A small image embedding model, trained from scratch.
Training: soap at rate 0.0029, batches of 512.
Data: trained on rosettes with rotational symmetry, 195000 training examples, 27.3 epochs.
Rows from block 6 of a small image embedding model, named by matrix and row number. Rows with one number belong to one neuron. Each number is 50 + 15 x the weight over its row's rms, rounded and kept within 0 to 99. All counts start at 0.
After each neuron's rows are labels from the 100 images, of 14848, where the neuron reaches its highest value: "lies over" is the class under the peak. Only what is clearly more common there than usual is listed. The data: rosettes with rotational symmetry.
# fc1: MLP up (model.blocks.6.mlp.fc1.weight, 384x128), inputs 0-127
# fc2: MLP down (model.blocks.6.mlp.fc2.weight, 128x384, transposed), outputs 0-127

fc1.85:52 31 42 34 58 25 68 55 49 60 50 62 69 78 53 50 42 35 39 39 48 88 62 67 50 55 54 35 43 65 50 46 51 36 36 31 55 56 72 61 47 41 73 57 49 25 24 55 59 72 53 34 46 46 82 06 71 54 60 69 37 34 66 58 42 64 52 49 41 63 31 68 66 47 34 66 61 49 41 62 69 52 74 38 50 60 44 49 41 76 39 48 44 75 70 31 70 49 46 59 45 68 54 33 64 65 14 62 33 44 43 30 66 48 57 37 22 67 69 86 39 58 41 35 59 50 60 31
fc2.85:30 52 45 67 31 56 63 58 60 47 47 73 61 49 78 38 39 55 53 36 33 70 64 52 43 16 65 51 51 36 46 73 76 56 44 63 47 81 46 48 54 60 63 30 66 29 58 50 29 47 43 65 63 55 34 23 52 28 46 67 55 56 56 56 67 60 39 66 36 50 71 31 31 75 51 24 63 24 35 65 18 32 26 52 29 35 40 28 59 29 42 33 71 50 55 45 36 50 32 54 39 26 78 90 52 37 70 31 52 48 53 61 62 49 60 68 46 50 53 51 60 36 61 73 68 43 61 53
lies over: backdrop

fc1.273:45 65 44 61 53 61 56 36 63 84 57 60 01 31 34 37 47 47 59 56 36 49 41 21 70 59 26 33 58 37 27 34 40 68 45 41 42 58 49 19 62 37 56 55 49 42 23 54 34 51 40 47 30 42 64 54 68 56 52 51 50 32 58 47 72 77 38 32 26 47 69 71 72 52 39 42 76 75 65 48 63 62 47 56 52 74 29 42 55 52 48 46 60 47 99 50 62 32 34 33 37 55 52 35 41 47 37 65 56 46 67 68 18 46 43 50 30 34 73 47 61 32 38 47 62 48 56 58
fc2.273:15 44 52 07 53 58 45 39 58 32 42 52 43 56 46 63 49 35 66 56 27 51 21 69 37 61 22 44 20 62 49 50 62 53 33 37 44 55 31 66 28 42 61 67 48 38 55 48 47 36 74 66 49 53 32 64 58 41 57 85 48 41 07 47 61 39 40 22 67 52 57 31 48 44 39 32 42 66 62 66 46 56 51 36 35 33 68 60 24 62 43 45 59 69 46 77 48 40 60 59 64 32 83 47 47 45 43 68 42 74 72 53 62 49 58 44 36 40 40 74 42 23 42 68 31 64 37 64
lies over: rosette

fc1.91:32 52 57 38 39 39 56 55 61 32 04 42 53 71 67 69 59 46 40 44 52 40 39 46 26 47 48 74 53 59 53 48 55 57 23 41 53 36 68 30 60 53 41 44 32 40 62 80 67 40 63 52 34 53 49 78 24 51 53 72 64 27 32 62 48 28 45 47 33 46 62 64 92 47 53 55 56 88 39 70 63 62 54 50 73 49 63 25 55 32 73 43 21 28 37 43 43 54 60 78 60 44 50 60 45 36 33 49 31 62 61 61 57 53 66 61 67 23 22 42 68 39 43 44 67 61 55 62
fc2.91:56 36 73 66 45 31 33 20 68 46 50 76 53 71 51 83 57 27 29 61 37 55 54 40 68 63 53 60 37 58 20 46 40 69 54 57 49 70 46 79 56 54 49 31 42 46 42 48 62 26 50 34 62 60 09 49 73 47 71 47 52 47 49 38 67 39 58 29 57 49 25 70 80 61 41 70 41 39 35 51 34 46 65 67 55 76 51 57 57 55 49 54 28 52 31 64 61 68 30 60 53 53 76 58 59 84 32 46 51 27 73 69 55 57 29 59 34 49 72 51 27 32 37 56 47 37 56 30
lies over: rosette

fc1.29:39 65 58 59 13 61 70 53 55 63 58 51 47 37 79 33 47 47 44 58 41 31 63 46 32 48 64 60 68 57 55 27 38 22 78 63 43 36 46 47 72 51 76 50 53 51 47 69 43 62 77 37 54 29 55 64 42 53 64 33 09 55 47 35 51 38 21 41 42 44 37 37 47 46 39 54 81 47 36 44 45 47 25 65 57 52 39 53 50 59 68 61 73 50 62 40 49 27 30 61 54 64 43 52 15 50 52 38 51 34 53 48 46 17 56 34 14 67 72 63 51 47 57 55 39 45 87 86
fc2.29:34 45 51 62 43 55 06 31 80 39 33 50 66 77 62 69 19 61 65 43 65 41 50 60 69 37 11 60 77 39 47 53 62 63 54 53 59 41 70 76 56 50 49 64 49 57 50 41 62 46 53 56 42 55 35 62 53 67 44 86 49 31 52 55 36 41 38 55 30 47 63 56 67 69 77 57 59 46 50 35 63 63 59 43 50 75 70 43 51 19 59 51 43 79 43 75 45 67 55 68 39 32 41 60 62 71 09 26 34 46 49 41 44 52 64 45 50 27 57 48 46 46 74 32 36 62 66 52
lies over: backdrop

fc1.295:51 56 62 29 79 40 51 46 62 42 35 50 27 36 45 29 57 18 51 34 66 48 55 56 62 66 47 51 57 27 54 34 64 71 70 80 16 45 59 48 44 17 57 43 63 47 74 25 59 58 18 46 50 58 57 17 43 44 48 70 54 57 48 53 53 56 32 64 56 53 48 44 41 69 38 54 65 57 66 41 64 34 47 23 54 48 59 53 57 58 30 59 44 39 57 38 54 12 50 38 37 80 41 29 63 34 55 81 47 55 43 71 16 49 45 34 69 52 24 59 44 56 58 40 65 41 87 66
fc2.295:23 40 42 46 60 46 50 70 47 48 53 51 54 54 24 33 15 56 67 42 50 59 64 57 65 58 84 50 64 45 57 33 22 67 55 58 46 42 69 81 43 58 60 53 42 56 70 48 36 62 79 60 44 53 48 45 50 82 40 36 48 55 72 55 39 27 60 58 59 47 55 62 55 58 02 26 32 44 28 50 50 44 69 43 57 39 26 69 53 56 48 61 64 80 37 27 84 40 72 57 60 71 55 63 41 42 81 54 40 45 43 51 51 60 29 66 54 25 43 53 73 18 39 55 58 54 61 68
lies over: rosette

fc1.358:51 27 76 29 45 36 41 57 49 64 52 24 12 56 31 38 42 74 72 35 33 20 61 48 44 63 34 38 45 46 59 70 51 63 37 52 41 91 54 62 56 41 27 51 51 55 43 50 53 44 27 24 55 73 55 42 47 48 43 36 66 23 29 39 54 62 63 40 85 53 49 40 21 54 32 48 43 75 61 60 60 57 65 56 59 43 60 22 60 58 53 76 54 43 64 31 54 63 24 62 62 82 63 47 49 72 66 61 57 59 40 54 37 45 37 45 44 20 45 71 39 56 54 50 66 32 34 69
fc2.358:23 52 33 53 48 62 34 54 69 37 96 35 48 49 44 29 24 42 40 80 62 36 37 52 41 56 39 45 49 66 41 31 86 51 25 28 70 47 52 40 82 43 61 54 31 62 38 37 48 35 52 98 49 71 51 47 46 58 57 52 07 49 51 38 56 55 74 67 38 64 59 10 72 55 56 59 43 62 47 52 48 59 46 55 35 52 65 53 68 75 61 42 44 51 43 40 58 58 37 35 71 46 51 78 59 38 37 62 49 70 40 43 61 28 61 49 41 39 47 44 37 53 60 39 50 69 29 52
lies over: rosette

fc1.368:63 63 54 39 56 52 38 75 45 65 53 31 61 48 45 47 08 57 45 40 28 44 06 58 46 67 62 32 23 51 35 38 46 63 58 50 74 67 44 33 47 35 70 64 56 58 53 42 20 51 32 50 58 57 31 50 17 43 37 48 61 62 58 38 43 34 50 64 58 51 54 22 46 44 53 31 69 58 50 52 67 50 59 62 36 82 74 62 48 48 54 57 38 13 26 27 66 73 56 62 48 34 63 31 45 66 63 27 33 51 45 31 30 33 66 52 18 59 63 51 30 58 65 49 52 34 70 39
fc2.368:68 69 46 59 42 44 27 61 71 74 37 69 38 24 29 34 38 56 36 63 39 69 56 62 52 66 46 42 44 33 37 50 29 33 24 97 38 44 37 47 74 30 54 54 78 63 13 27 44 68 91 66 49 14 75 50 40 48 47 49 49 29 40 33 29 31 61 57 43 53 63 51 72 65 63 54 40 59 45 55 58 62 30 49 43 41 64 57 64 42 50 54 31 39 69 45 40 38 67 37 36 48 26 47 42 45 72 48 48 34 61 37 39 27 54 49 47 46 48 53 37 62 40 70 52 30 42 43
lies over: backdrop

fc1.313:21 15 50 56 38 32 45 37 60 31 48 61 55 56 34 33 38 56 43 75 56 53 66 43 73 55 38 63 52 62 47 78 36 99 66 50 37 21 65 64 58 46 65 30 51 72 40 68 42 87 37 51 55 50 34 48 30 73 12 49 76 51 71 75 49 50 62 38 37 28 38 57 74 64 44 56 50 36 35 38 66 57 56 49 45 20 47 50 48 30 30 71 52 44 48 53 78 55 56 60 50 42 52 65 62 47 43 40 31 47 53 40 40 44 46 44 58 26 43 51 28 53 64 49 51 25 66 58
fc2.313:51 32 34 72 63 54 72 53 46 70 67 34 23 46 44 62 22 45 55 41 48 62 61 63 68 52 55 21 53 52 52 53 45 62 38 59 39 66 28 54 29 53 49 65 57 44 65 59 52 42 64 45 79 66 68 80 73 89 31 55 51 35 44 67 40 45 66 38 43 44 51 27 55 44 69 50 25 62 25 51 70 62 56 27 23 39 61 61 61 35 32 54 56 46 36 51 74 37 32 34 29 75 25 70 79 58 47 55 39 40 67 44 68 74 49 60 51 30 71 70 55 50 45 55 50 59 49 15
lies over: rosette

fc1.197:33 51 43 38 38 36 78 61 16 27 49 81 42 64 56 52 40 42 55 37 64 28 43 55 49 78 71 40 27 56 26 49 49 58 35 54 41 43 21 52 34 52 15 37 45 35 70 53 44 59 27 54 26 31 60 49 63 62 66 19 30 57 43 56 36 37 36 36 49 31 58 58 73 11 68 64 37 66 59 43 48 30 32 66 48 44 52 61 36 47 66 35 34 33 56 57 47 65 82 41 29 63 55 48 60 54 44 31 49 50 29 54 58 67 51 39 46 65 44 30 37 54 37 56 57 21 71 36
fc2.197:40 67 24 38 55 52 45 38 76 40 26 48 57 58 84 39 40 44 75 63 70 49 49 42 38 38 50 38 55 52 52 51 35 54 66 49 65 26 45 47 50 45 50 56 81 48 84 47 65 30 70 50 72 44 23 45 50 67 25 66 50 61 28 59 53 75 16 58 64 44 54 70 27 63 64 50 59 59 37 79 33 21 50 34 42 51 48 41 51 58 42 35 65 35 48 36 57 62 59 22 63 20 53 57 57 37 45 53 47 65 79 51 47 45 51 68 17 36 75 57 28 59 35 56 73 31 34 67
lies over: backdrop

fc1.30:53 55 76 51 29 49 28 63 32 52 50 27 29 52 39 39 51 47 52 52 55 43 49 43 94 41 61 43 74 43 56 59 56 38 48 76 48 69 27 54 38 57 72 56 39 31 23 68 55 84 71 61 68 63 62 55 91 43 75 51 43 56 29 43 40 19 33 59 53 50 34 59 64 58 35 52 55 48 61 60 70 51 68 45 41 47 71 46 55 90 24 54 37 44 45 34 69 39 53 51 25 60 61 73 58 54 34 66 44 55 50 75 54 47 23 59 42 59 36 28 55 58 65 40 51 61 54 16
fc2.30:45 58 83 62 67 66 56 42 27 66 66 76 43 49 37 20 74 62 34 68 54 35 38 54 85 68 41 53 45 57 53 52 63 44 22 34 36 42 66 79 63 60 31 31 37 54 47 32 53 46 60 28 43 40 42 43 33 32 59 43 57 34 30 33 62 13 48 31 47 39 29 63 53 55 65 37 56 75 51 35 86 51 57 46 29 30 72 57 36 66 67 56 32 46 36 54 39 49 42 65 41 48 27 54 40 63 49 83 72 54 39 36 59 70 68 50 44 27 30 46 61 48 31 54 42 51 64 59
lies over: rosette